python train.py --model="sound classifier" --dataset="notes from a synthesiser with random patches" --train_examples=78125 --time_shift_ms=50 --n_mels=64 --hop_length=160 --input="log_mel" --spec_augment=true --win_length=400 --targets=["oscillator", "filter motion", "pitch class"] --num_classes=[10, 4, 12] --arch="transformer" --norm="layernorm" --norm_position="pre" --activation="gelu" --head_dim=48 --fused_qkv=false --bias="all" --qk_norm=false --parallel_block=false --dropout=0.1 --inner_norm=false --moe="soft" --num_experts=16 --moe_every=1 --expert_mlp_ratio=0.5 --slots_per_expert=1 --shared_expert=true --subsampling=2 --layers=6 --width=320 --positions="rope" --pooling="class_token" --loss="cross_entropy" --residual_init="none" --optimizer="muon" --muon_scale="spectral" --lr=0.0087 --momentum=0.85 --nesterov=false --orthogonalizer="newton_schulz_5" --adamw_lr_other_params=0.001 --steps=6700 --batch_size=128 --epochs=11.0 --lr_schedule="cosine" --final_lr_fraction=0 --warmup_steps=670 --weight_decay=0.03 --adamw_weight_decay_other_params=0.05
Rows from block 3 of a small sound classifier, named by matrix and row number. Rows with one number within an expert belong to one neuron, the router's apart. Each number is 128 + 24 x the weight over its row's rms, rounded and kept within 0 to 255. All counts start at 0.
Before each expert's rows are labels from the 100 clips, of 14976, where the router gives the expert most weight on average: "loudest band" is the band of the loudest frequency at the time of the peak. Only what is clearly more common there than usual is listed. The data: notes from a synthesiser with random patches.
# router: slot weights (model.blocks.3.mlp.router.weight, 16x320, trained with AdamW), inputs 160-239
# up: expert up (model.blocks.3.mlp.up, 16x160x320), inputs 160-239
# down: expert down (model.blocks.3.mlp.down, 16x320x160, transposed), outputs 160-239

# expert 8
loudest band: 250 to 500 Hz
router.8 [127 147 149 117  75 132 145 139 159 147 157 112 117 154 155 137 137 188  79 128 130 138 147  88  92 130 153 165 107 106 104 156 162 101 133 116 120 112 108 111 146 161 144 138 130 157  91 142 103 144 137 103 149 128 136 114 158 125 112 123 106 149 119 110 139 139 107 169 121 128 112 162 133 110 110 158  95 127 115 112]
up.0 [139 123 168 104 161 132 128 147 135 136  96 142 120 177  92 141 131  96 120 106 137 109 131 151 127 141 164 154 128 144 115 110  77 145 149 115 129  90 161 153 112 140 102  89 135 128 128 124 137 101 137 110 124 107 101 117 116  96 113  96 164 183 124 150  85 118 152 148 121 154 159 152 138 114 113 169 108 108 144 152]
down.0 [127 160 116 122 126  67 103 128 168 113 110 125 139 101 133  97 122 130  90 149 165 130 169 134 126 151 134 119 125 126 110 140 132 126 110 121 158 147 146  79 144  96 122 124 153 157  67 150 129 165  73 123 122 122 110 121 121 138 161 109 108  98 126 136 163 138 107 120 102  98 135 108 115 111 138 112 161 158 112  93]
up.1 [ 78 126 101  94 120 140 105  95 120 122 153 144 154 132 176 111 118 144 142  93 150 137 109 101 164 156 167 140  99 130 102 154 127 105 143 137 145 133 144 127 136 166 156 174 104 129 135 147 124 117 103 114 144 152 150  82 182 174 104  87 158 118 109 151 143 119  89 108 176 141  85 123 132 120 145 118 163 101 123 122]
down.1 [149 119 152 126 168 121 141 113  89  82  96 154  93 136 113 141 138 151 112 142  95 145 134 117 117  86 103 102 117 110  94  59 128 106  87 151 119 169 129 147  95 127 133  87 167 134 134 122 145 138 154 130 127 122 104 138  51  70 100 136 118 153 140 136 111  97 118 159 129  84 155 126 146 144 131 124 151 153 135 113]
up.2 [170 111 102 114 105  85 114 129 173 151 138 147 147 161 158 110 119 128 117 151 136 115 194 143 159  91 123 104 149 116 107  83 118 142 111 129 120  99  93 131 150 119 123  90  84 123 138 128 110 128 154 107 140 149 134 129  84 112 169 108 113 137 122 123 149 129 115 137 118 148 145 134 148 106 111 159 139 138  94 147]
down.2 [ 94 159 141 128 184 114 102 157 106 112 164 100 133 119 117 102 153  93 146 130 130  82 178 158  92 112 172 188 111 132 137  93  80 166 146 120  89 114 111 146 107 107 133 143 126  99 127  83 116 166 128 134 114 133 114 113 113 150  87 145 163 108 141 175 128 108 135 132 167 122 145 143  93 134 138 135 129 141  98 149]
up.3 [113 102 141 125 149 129 112 125  88  88  93 141  80 136 140 109 102  94 148 132 127 110 136 103 130 108 173 143 148 115 146 167 161 196 124  68 131 139 132 152 114 114 101 124 177 138 129 129 143 149  90 103 102 121  96 144 116 169 116 106  88 133 138 168  93 118 132 168 130 128 107 121 117 121 109 129 125 126 183 121]
down.3 [156  80  65 126 168  74 167 144 163 118 118 144 141 143 133 117 138 130 148 112 147 158 114 130 151  83 135 148 156 136 105  95 107 118 130 169  93 143 147 122 130 158 138 108  94 151 156 133 127 143 118 119 114 154 121 106 131 119 104 124 130 137 145  76 127 119  91  84 121 156 117 141 105 184 152 106 162 125 132 135]
up.4 [143 151 120 107 120 127 103 129 111 106  82 136 116 124 109 170 116 105 106 164 102  98 188 136 118 103 148 143 147 148 124 104 119 135 157 131 160 138 153 128 119 130 117 156 143 124 129 181 104 106 182 119 171 165 109 115  85 162 106 143 106 117 103 138 132 123  93 126 110 121 146  92 122 146  89 129 113 132 179 110]
down.4 [120 117 142 101 182 110 184 110  79 122 105 133 118 167 148  88 136 159 111 118 165 143  80 128 141 143 151 118  96 125  83 129 160 117 117 132 114 158 115 103 133 147 125 133 156 100 134  83 131 131 107  96 133 123 150 105 113 126 142 130 125 102 136 112  83  99 157 112 148 162 105 115 117 122 160 150 147 113 136 123]
up.5 [113 151 139 138 128 136 120 135 115  95 119 138 133 124 149 133 139 125 118 119 113 144 155 145 139 131 136 125  75 124 168 116 104 142 127 117  93 129 126 119 109  85 127 115 150 154 119 153  74 149  85 156 119 145 148 129  91 127 149 118 178 175 111  89 118 144 125  92 131 133 136 178 141 131 122 114 146 121  67 147]
down.5 [137 132  93 161 170 160 117 127  89 121 128 135 134 147 105 137 149  83 169 148 135 116 104  80 119 160  90  85 152 133 103 132 123  97 157 114 155  89 133 124 127 115 131 159 131  97 127 136 124 152 198 115 124 125 124 130 160 151 116 108 137 141 124 103 109 113 122 119 171 132 137 128 120 165 128 106 123 101 157 158]
up.6 [135 101 135 163 115 148 112 115 146 151 133  48 139 137 132 175 126 115 135 112 194 130 122 147 135 121 118 109 103 123 128  90 147  92 131 110 143 106 112 164 169 122  88 129 126 153 121 116 169 140 130 146 141  87 124 103 179 151 129 134 125 157 146 145 118 117 177 107 110 185 152 158 121 138 178 135 111 128 119 115]
down.6 [130 120  80 111 130 165 116 140  86 113 168 135 112 146 176  80 121 134 141 104 135 156 122 124 109  99 146 167 138  91 116 147 141 153 127 148 128 152 138 132 128 104 150 125 143 109 130 119 136 154 173 130  76 112 141 125 145  91 153 167 135 134 141 119 120 120 149 164 117 152 114 102  98 117 127 141 161 133 153 107]
up.7 [109 145 139 117 150 105 122 100 105 160 162 144 131 119 192 141 105 169 164 158 128  81 188 120 131 136 135 138 189 127 132  92 114 114 131 134 161 108 112 128 137 102 137  78 124 156 134 147 122 135 123 145 111  90  82 137 131 122 158 147  94 149 134 126 115 104 141 128 150 128 132 145 123 107 133 129 166 152 138 118]
down.7 [128 140 155 120 130 122 139 103 149 153 135 129  86 132 157 151  83 130 124 155 157 143 153 151  94  98 110 173 115 143 133 100 115 134 187 142 102 111 124 106 157 108 131 184 120 129  76  84 141 120 150 108 118  95 153 161 103  98 129  87 148 142 141 101 143 125 119 123 116 109 140 162 123 131 107 108 149 121 122 129]
up.8 [176 150  98 108 163 128 140 150 130 168 130 101 148 119 106  85  78 126 138 153 140 137 115 126 138 161 105 139 136 114  97 106 118  96 119 112 136  93 139 150 142 111 103  99 104 167  86 101 149 101 143 110 132 128 101 157 111 144 150 120  98 132  83 124 107 120  88 108 118 135 145 102 119 118 140  76 114 149 119 152]
down.8 [123 177 128  94 117 167 144 134 132 167 127 152 112 139 119 133 148 128 132  79 105  94 134 118 142 162 152 110 167 145 112 160  92 153 107 125  97 123 109 114 139 166 106 120  87 159 154 159 126 115  80 103 138 116 166 112 133 143 148 119 140 140 143 126 143  98 160 123 112 130  94 142 113 143 129  84 125 108 152 134]

# expert 15
loudest band: 4000 to 8000 Hz
router.15 [125 126  85 107 134 147 113 117  88 114 182 143 142 127  96 147 150 134 138 105 128 110 167 117 135 138  87 136 177 113 101 135 130 107 123 111 112 144 153 123 138 148 149 102 134 120 134 127 101 148 143 150 107 123 125 124 123 157 117 155 148 125 108 158 141 114 160  93  89 150 111 114  82  82 107 172 132 132 154 114]
up.0 [144 120 135 107 131 113 125 105 101 151 128  92  79 130 125 133  96 126 122 117  78 135 145 144  94 134 156 183 111 119 111 171  96 129 106 113 157 162 106 140 143 157  83 134 133 113 125 128 158 147 131 108 115 118 122 133  91  78 107 161 154 118 182 126 152 124 130 116 168 128 133 105 162 128 149 102 128 143 152 145]
down.0 [133 124 108 134 106 114 136 120 125 122 143 138 182  73 139 141 109 115 133 128 122 110 124 158 152 153  93 121 116 178 121 126 104 134 113 125 128 137 143 139 105 105 127 112 113 108 133  95 106 103 129 154 108 137 136  95 129 141 117 118  69 102 114 132 175 162 135 127  88 115 100 144 103 127 142 125 125 125 106  99]
up.1 [158 134 121 138 159 119 110 129 146  88 135 137 142 147 125 137 173 118 112 156 116 108 131 132 164 125 157 121 107  89 139 113  78 136 122 168 105 116 126 149 120 144 158 139 128 129 135 144 100 134  85 160 126 149 132  87 133 154 162  86 120 104 115 117  91 148  85 136 124 157 129 113 152 146 146 103 110 113 110 108]
down.1 [119 110 140 153  88 161 113 108 127 133 134 124 144 146 140 165 147 123 107  95 163 107 148 140 150 167 177 110 111 122 106 137 159 145 123  81 129  90  83 150 122 142 145 124 124  59 146 133 146 126  88 111 147 118 163  94 133  79 127 163 147 171 165 148 145 139 143 100 134 124 136 106 153  76 116 143 118 152 138 116]
up.2 [127 144 151 170 162 122 121 121 158 163 114 124  95  96 154 145 144 139 152 127  98 160 128 104  95  80 138 136 132 151 144  82 112 149 150 139 148 132 100 109  91 150 140 138 157  80 124 131 155 102 117 132 132 126 138 128 133 119 146 132 119 141 102  90 142  91 133 155 161 108 118 163 103 155 133 112 135  85  89 134]
down.2 [135  79 130 111  92  97 167 105 144 119 164 120 114 141 121 118 149 126  65 115 131 133 143 173 175 142 100 141 145 116  94  72 101 112 120  85 112  90 167 135  70 143  89 195 103 114 129 124 142 122 103 118 144 136 142 144 110 144  94 125 151 137 165 130 140 108 123  92  81 122 138 148 142 143 107 115 130 158 168 148]
up.3 [111 106 113 117  97 140 114 160 134 107 142 102 129 147 133 147 125 109 119  60 106  95 131 150 110 109 140 142 140 120 184 129 154 154 111 113 170 108 129 102 141 163 172 138  96 159 117 154 128 144 133 160 158 133 130 109 130 137 133 127 158 130 133 151 128 148 135 118  68  88 129 143 132 124 106 136 182 133 121 156]
down.3 [173  91 138 185 127 111 128 100 136 121 106 143  70 151 111 135 120 144 152 128 108  89 136 114 157 126 142  96 130 121 146 132 116 141 114 139 119 105 132 162 139 102 140 123 121 140 114 144 104 144 180 108 109 144 123 139 127 114  67 121  86 156 138  92 134  98  75 154 150 143 135 120 162 131 130  98 154 155  87 173]
up.4 [137 127 171 131 160 173 168 102 117  94 118 106 147 148 113 154 106 112 142 114  51 158 143 161 101 145 125 155 150  88 116 114 126 135 106 195 159 141 180 116  87 143  91  94 136 179 137 126 101  89 110 143 151 115 121 113 112 129 135  97 135 132 121 159 165  93  86 152 128 151 117 171  85 110 105 151  77 124 103 101]
down.4 [141 114  90 153  93 116 129 121 125  83 128  87 130 117 149 130 168 158 121 145 165 137 114  84 126  92 126 110 126 134 146 103 116 129 131  95 144 146 127 110 132  96 139 107 170 169 148  92 110 160 162 118 106 101 122 112 123 136 111 139 151 132 116 125 155 163 149  92 145 121 165  83 161 124 121 144 162 178 169 111]
up.5 [151  98 104 124 134 152 133 147 119 112 135 112 116 140 111 124 131 129 125 182 161 101 126 100 114  87 133 146 133 138 136 160 129 123 134 145 158 116 130 123 115 142 111 112 118 124 129 120 142 157 114  88 129  97 228 109 133 182 133  96 155 192 146 133 147 159 156 113 152 103 146 149 128 124 137 133  76 107 139 103]
down.5 [147 122 148 145 100 166 113 160 101 155 145 139  98 131 134 121 124 139 109  74  81 151 125 115 134 147 119 160  92  93  88 116 103 157 136 101 114 100 144 134 123 113 112 124 110 167 157 108 123 138 128 124 145 153 105 131 127 164 150 189 100 105 141  88  91 132 124  85 119 103 111 152 116 108 170 103 173 115 143 130]
up.6 [159  66 172 105 169 110 138 136 124 126 165 159  86 128  79 106 145 138 153 105 110 158  83 108 109 122  87 123 166 131 136 124 135 167 127 144 138 105 150 140 145 130 145 147 135  99 134 157 137 145 132 134 140 113 125 139 134 114 106 116 159 115 153 109 128 125 120 153 163 155 170 156 136 126 152 130 101 132  97 119]
down.6 [121 163  98 109 108 129 120 129 166 144  95 148 117 117 144 128 139 121 120 156 121 144  96 113 162  93 123 126 132 103 106 160 111 111 162 121 107 143 145 108 129 118 168 124  71 148 153 125 152 144 128 124 141 118 136 126 118 168 126 172 118 108 101 141  84  95 143 120 101 170 118 156 105 167 131 132 112 163 133 113]
up.7 [125  86 126 138 131 132 151  97 114 118 166  91 141 151 132 163 101 116 158 126 104 109 135 189 125 144 139 149 147 126 102 111 113 141 104 123  86 104 139 142 154 127 112 122  97 132 123 115 138 139 157 178 156 109 120 120 149  99 126 126 135 154 128 117 108 137 103  94 126 112  73 153 127 146 117 104 129 175 114 117]
down.7 [ 77 142  94 132 130 130 106 128 173  88  99 126 147 143 111 130 138  97 102 134 123 114 130 112  98 124 143 137 139 140 105 120 138 117 127 124 119 127 155 111 167 126 110 142 138 146 114  98 135  84  97 149 110 158 101 142  82 139 166 101 146 143 132 114 117 168 104 171 134 176  97  63 117 120 127 140 160 131 176  87]
up.8 [170 101  80 131 122 182 119 158 137 129 114 100 129 123 140 166 117  75 117 121  88 105 119 150 167 104 143  88 125 144 153 142 127 145 127  77 139 128 139 151  86  67 128 147 148 108 140  86 105 147 136 121 151 146  75 121  99 128 120 138 132 117  98 166 112 154 150 148 148 117 135 151 160 159 135 146 129 159 109 150]
down.8 [127 132  67 136 140 152 101 133 195 105 147 172 126 137 157  95 179 107 128  64 164  83 138 111 152 155 137 127 109 152 110 119 186 136  80 188 104 140 124 156 159 125 113 118 115 117 148 144 133 103 162 148 105 172 156 160  97  99 111 153 122  78 150 114  77 119 124 145 108  84 132 134 135  97 100 152 148 124 132 124]

# expert 10
loudest band: 250 to 500 Hz
router.10 [129 145 104 119 127  96 141 110  99 153  93 155 148  74 153 127 173 154 101 160 137 129 140 149 119 111 123 156 180 128  98 126 121 121 136 138 106 107 125  98  97 155 171 126 174 138 148 148 138  85 185 148 136 154 130 118 162 146 126 112 106 104 118 124 117 101 176 141 149 145 145 127  90  93 190  97 162 139 155 130]
up.0 [152 125 153 119 159 118 121 119 135 119 156  99 159 149 125 162 132 128 171 138 120 149 114 115 150 153 153 114 128 103 147 184 114 111 106 142 136 145 155  88 102  80 121  89 119 134  87 138  79 137 127 138 103 135 179 151 125  83  90 152 122 118 181 131 144 150 158 125  87 120 120 120 111 120 140  85 144 147 106 162]
down.0 [157 137 109 127 133 116 137 149 119 129 141  73  98 119 149  70 111 108 100  73 107 132 129 146 190 119 128 106 112 145 137 133 122 132 127 108  87 157 122 139 119 114 148 169  78 144 120 116 111 177 130  96 130 151 128 137 102  96 126 134 121 116 177 129 128  75 136 131 141 182 100 104 119 162 106 117 121 159 125 136]
up.1 [ 74  59 147 146  94 144 133 111 144 123 111  79 115 173 102 140 137 160 172 124 112 134 104 157 117 129 134 157 118 148 134 112 131 135  97  99  84 161  87  98 147 126  82 127 138 137 153 126 117 147 126 102 150 168 157 125 128 151 129 131 108 153 142 102 193 199  85 118 125 116 121 121 151 141 125 128 103 120 170 180]
down.1 [158 160 127 128 141  90 139 188 148 128 179 107  97 126 123  99 151 101 120  98 177 142 147 117 139 155 152 154 127 144 139 135 104 112 164 141 147 134 138  89 156 134  94 149 126 111 152  98 131 148 109  50 109 123 132 104 171 131 123 102 142 129 143 182 109  65 125 121 156 113 119 138 113 129 123 110 122 110 130 174]
up.2 [128  76 116 124  96 138 142 114 102 123 118  54 100 144 117 127 140 105 114  86 115 129 106  82 102 134 129 116 168  96 126 138 138 139 112 133 122 120 125 168 130 140 181 135  96 129 152 120  97 161 136 137 173  99 156 128 177 132  80 143 136 127 135 101 143 145  88 147 143 127 112 122 132 134 117 156 105 124 174 115]
down.2 [140 138 167 163  94 144 121 118 115 127 141 120 118  98 131 136 117 154 128 122 126 156 116 153 120 120 113 145 102 149 183 160 106 165 133 122 117 124 114 124 132 121  81 120  91 112 102 111 127 159 106 116 102 140  99 174 129 131 159 174 158 108 130 140 127 128 126 129 156 105 142 157 122 183 149 150 133 133  96 140]
up.3 [119 141 135 147  82 153 130 125 117 160 114  97 148 141 144  84 126 179 134 154 130 141 120 140 135  98  74 108 141 134 132  96 102 135 133 118  88 166 152 144 118 119 119 162 110 147  88 114 159  97 121 108 135 122 169 127 111 115 134 120  81 156 166  84 175 149 161 184 147 119  95 131 105 107 108 117  99 108 145 164]
down.3 [106 105 136 116 161  95 123  99 141 162 164 162 158 144  97 144 117  40 129 104 138 109 143 123 116 165 128 135 151 137 120 109 123 146 151 141 166 123 171 152 131 124  73 134  90 116 188 104 113 127 155 104 146 113 132 101  84 160 138  93 123 145 135 132 128 110 123  74  82 169 130 165  83 137 112 141  66 155  81 133]
up.4 [125 113 152 130 198 108 115 112 103 136 187 157  89 116 136 109 146  85  77 116 174 114 174 109 124 147 147  97 153 143 113 126 138 131 114 102 123 171 117 127 142 131 119 142 130 116 117 111  66 109 137 135 130 101 153 139 106 133 101 119 136 146 138  82 126 134 118 101 138 141 118 104 134 149 107 155 122 145  91 129]
down.4 [107 100 131 116 120 101 166 116 127 162 111 142 132 116 129 153 135 163 110 126 110 173  92 160  90  77 152 126 119 106 109 108 177  93 105 126  84 137 122 126 120 123 134 141 132 123 119 116 173 135  96 127 104  93 115 158 186 128 146 141 107 100 128 162 126 125 120 151 140 132 139 209 129 143 195 121 120 111 165 186]
up.5 [185 123 125 133 118 138 143 119 103 139 142 120 103 119  90 110  95  96 109 121 116 174 129 130 101 123 110 140 180 113 163 153 105 126 120 144 124 108 100 108 112 134 119 140 122 158  94 132 113 145 184 141 147  80 178 104 155 108 111 126 128 132 136 131 138  85 126 132 121 159 100 104 111 125 147 131 160 107 154 119]
down.5 [ 95 153 147 115 132 185 103 120 168 163 113 129 156 131 161 116  87 116 147 131 131  93 129  82 136 106  98 145 128 166 143 155 157  91 142 139 131 120 118 128 144  96 123 115 122 115 150 139 147 146  72 110 162 158 138 136 144 164 110 163 145 101 115 124 129 144 128 109  99 113 167 142 124 111 133 129 123 147  65 119]
up.6 [ 93 129 109 170 114 123 119 121 135 152 106 176  74 162 135 117 105 135 129 105 101 130 108 148 166 113 142 133 131 136 123 158 133 126  85  85 101  96 131 143 153 141 102 128 146 116 124 127 131 173 185 159 135 137 138 142 156 144 100 147  87  83 116 138  85 124 180 118 176 132 158 150 118 127 112 104 144 165  89 166]
down.6 [110 130 128 136 183 135 163 156 129 102  92 130 139 152  98 156 148 150 117 133 107 137 180 118 132 100 133 102  76 102 107 135 121 107 153 189  90 124 139 140 148 165 199 105  96 140 133 152  95 137 128 136 104 130 141 145 134 143 125  88 152 140 132 120 180 144 129 126 175 143 121 145 135 128 166  98 101 133 141 107]
up.7 [106 137 105 153 123 124 164 132 108 168  99 130 141 139 129 136  90 155 172 129 114  94 116  98 137 131 133 139 144 128 141 137  73 165  97 175 125 125 129 147 128 139  98 133 107 152  99 173 114  78 111 142 176 119 111 126 180 115 108 164  96 131 146 151 160 101 141 116  87 166 124 152  99 161 131 105 136 157 160 106]
down.7 [132 125 112 163 141 111 103 140 151 121 116 147 102 111 110 154 140 160 153 131 114 141  73 121 152  57 133 132 121 122 152 128 152 101 138 161 149 100 102 133 164 115 114 164 147 112 116 115  97  89 127 106  87  57 111 108  90 157 171 140 148 149 115 101 143 146 127 147  83 118 141 147 196 123 159 120 136 150 148 129]
up.8 [127 104 142 136 142 154 111  80 154 130 141 123 171 118  86 103 136  93 143  92 145 134 145 146 104 119  80 107 194 105 107 106 150 127 127 144 110 104  92 129 147 170 144 123  82 170 100 126 131 127 108 172 108 109 138 136 112 140 127 108 164 129  94 132 107 120 132 149  90 121  79 177 113  60 106 147  81 115 140  90]
down.8 [106 111 122 128 130 125 167 164 141 113 119 136  87 182  90 122 159 109 169 166 116 137 144  89 147 123 133 118 114 123  75  98 116 126  85 116  98 135 140 101 149  99 106 120 167 137 112 119 127 106 124 122 169 126 122 109 122 147  96 148 173 146 135 188 137 140 143  87 125 143 180 104 134 197 141 109  66  77 126 112]

# expert 5
loudest band: 500 to 1000 Hz
router.5 [127 151  85 127 165 147 131 142 114 118 100  99 151 144 156 130 114 143 135 128 102  98 130 105 143 120 125 108 133 127 152 156 110 126 170 132 125 127 101 142 121 144 162  97 120 122 111 148 132 153 115 168 167 120 162 104 126 118 126 112 160 164 114 122 117  93 175 111 111 130 124 118 142 159 140 111 161 137 143 139]
up.0 [ 89 120 117 154 111 100 162 147 134 154 178 104 125 142 115 144 120 112 113 106 107 132 112 156 139 148 126 149  73 168 131 148 145 115 127  98 145 138 102 136 160 106 157 126 155 104  66 134 138 155 170 124  89 151 129 106 154 112 136 183 186 119 142 112 149 151 109 137 126  91 124 129 129 105 156 145 149 117 137 119]
down.0 [115 118 136 148 136 115 125  98 114 115  96 161 108 116 161 126  83 156 119 132  95 118 160 117 120 110 154 145 160 162 118 118 166 125 141 153 163 118 133 141 144 114 130 125 106 143 123 134 140 141 122  87 131 117 106  80 112 103 170 127 120 158 118 159 112 154  92 134 105 160 116 130 127 122 141 138 146 101 157 100]
up.1 [148 110 153 142 167 106 193 129 143  83 108 132 107  97 114 111 117 122 170 109  99 124 178 106 160 111 151 101  95 163 169 111 109 167  91 157 137 128 127 100 123 118 138 128 165 121 131 133 129  93  94 107 110 119 132  80 130 103 115 135 125 109 157 100 115 105 180 112  84 148 100 163 112 109 129 144  90 125  98 123]
down.1 [164 156 127 112  75 121 106 131 150 116 110  88 132 128 131 122 150 150 140 109 147 133 105 107 124  88 133 124 155 141 107 107 152 148 183 129 106 150 151 157 149 158 150 130 107 124 116 136  84 133 150 109 128 105 130 153 128 138 123 113 177 161  90  94 107 123  78 140 104 146 157 100 109 152 154 118 127 129 108  89]
up.2 [162  88 134 104  75 125 108 102  91 140 101 171 110 142 132 125 124 144  99 101 112 120 163 159 105 155 149 146 138 146 155 166 104 135 148 131 140 143 112 134 129 145 185  79 117 145  97 146 130 181 145 136 151 115 135 105  98 122 153 130 106  90 118 114 123 141  99 115 108 138 150  62 129 158 124 135 149 171 117 200]
down.2 [151 131 148  99 107 114 137 122 123 138 139 132 175  82 146 132 158  96 127 152 146 144 128 166 107 124 113 134 147 159  95 120 131 111 130 115 140 107 153 130  84 102 141 149 152 116 117 139 156 101 135 116 157 129 125 123 160 143 144 133  80 115 135 149 189 114 181 162 151 148  90 129  85 177 129 159 111 162 122 113]
up.3 [166 118 137 164 136 128 137 119 126 126 149 116 126 135 162  79 115 138  95 144 123 149 103  95 118 136  78 164 133 153 126 177 132 123 154 146 154 115  89 105 150 143 150 158 111 118  79 129 147  88 100 145 155 116 169 139 123 143 127 122 122 129 128 168 138  99 166 161 139 120  80  87 184 136 179 101 143 148 109 101]
down.3 [ 64 131 148 101  94 164  71 147 133 151 121  97 158 129 133 133 123 149 142 100  92 129 141 154 105  82 126 105 120 144 161 102 160  99 143 138  99 135 155 140  86 119 123 136 145 144  97  84 122 130 145 123 163 140  86 137 103 124 139 136 126  96 136 107 131 117  80 100 136 107 153 123 131 153 112 159 118 162  91 131]
up.4 [160 161 165 140  97 114  81  95 120 137 101 135 135 107 180 114 125 127 129 124 145 100  87 152 163  98 147 145 147 118  92 139 158 107 152 131  58 149 142 130 126 130 129 166  63 121 109 134 106 112 100 144 120 132 125 108 165 117 154 147 137 104 123 101 147 158 172  96 145 129  88 154 145 112 132 140 121 109 122 129]
down.4 [131 130 151  94 141 159 138  91 151 153 133 121 130 123 101 148 129 115 130 107  99 168 139 128 108 132 103 135 110 118 164 122 119  95 126  93 136 152 147  89 140 159  75  82  48 141 126 152 137 127 140 102 118 178 156 146 135 110 143  98 200 156 127 114 100 106 132 109 113 125  94  92 111 164 127 120 171 164 136  98]
up.5 [102 139 183 176 162 110 160 157 135 113  87 125 129 112 103 104 127  95 113 109 110 141 148 101 113 136 123 170 178 118 149  89 132 143  82 171  87 144 148 159 127 128 121 142 109 127 128 161 133 100 141 118  79 166 129 149 103 137 111 114 106 127 100 155 126  76 100 161 111 112 146 118 132 127 109 151 134  56 160 141]
down.5 [104 124 151 130 183 145 157  97 107 135 170 113 123 156 148 109 159 148  88 181 147 124 105 168 135 106 138 138 181 104 138 131 144 121 134 107 134  98 151 113 112 107 143 167 150 159 104 146 166  91 125 108 166  70 133 125 125  62 150 111 170 124 155 131  60  90 132 163 111 119 150 122 140 119 129 197 121 116 121 162]
up.6 [175 135  83 108 173 146 127 137 119 123 112 131 141 119 123 130 135 180 163 108 104 152 122 103 144 121 148 129 116 123 134 103 136 116 164 157 147 128 129 126 136 140 139  97 144  99 160 163 103 119 168 113 159 135 125 145 138 151 109  85 125  90 136 120 140 165 105 118 187 104 139 149 135 102 105 163 127 168 117 129]
down.6 [105 129  99 123 141 126 143 122 124 125 126 158 130  99 110 160 111  85 196 157 126 144 115  64 100 165 129 146 158  87 102 137 147 153  91 129 133 153 162 147 101 136 145 165 110 109 127 122  97 124 162 147 105 117 154  99 137 115 124 137 143 123 124 107  62 115 141 117  92 136 115  70  80 132 107 115 136  98 134 184]
up.7 [108 198 125 140 103 134 143 107 113 121 141 133 130 135 119 127 117 139 185 173 122 143  55 123 135 122 176 101  98 128 134  86 104  87 112 130 127 139 132 107 134 141 150 148 133 136 120 141 142  88 173 120 146 105 129 134 131  97 147 112 135 176 147 107  96 132 156 130  80 112 150 172  93  96  95 126 114  99 111 153]
down.7 [122 127 113 137 130 128 140  92 139 124 146 132  81 129 130 139 173 126 155 146 150 125 106 104 160 136 141 124 135 104 118 132 155  92 175 142  80 103 132  94 122 100 135 109 134 102 167 140 113  75 158 140 173 119 136 171  57 136 122  83  68 151  91  84 129  95 149 140 177 123 148 123 105  81 162 156 128 108 131 108]
up.8 [128  93 133  88 171 148 124  91 121 165 156 130 140 141 126 121 151  97 128 116  66 124 130 109 142 124 129 132 109  86 120 141  51 142 123 120 106  96 118 130 161 138 118 170 151 124  73 139 115 126 108 116 166 163 145 105 124 139 113 100 162 101 171 131 110 139 127  85 132 123 114 152 163 123 128 160  78 131 131 113]
down.8 [104 128 147 111 147 121 125 161 104 134 151 151 121 104 122 121 164 100 163 124 161 111  97 124  74 122 135 157 144 130  88 112 177 142 101 150 135 156 172 124 125 145 115 128 116  94 165 101 124 117 148  99 117 115 127 137  93 192 134 108 112 135 144 112 121 137 111 166 135  98 110 116  91 152 144 122 124 128 181 132]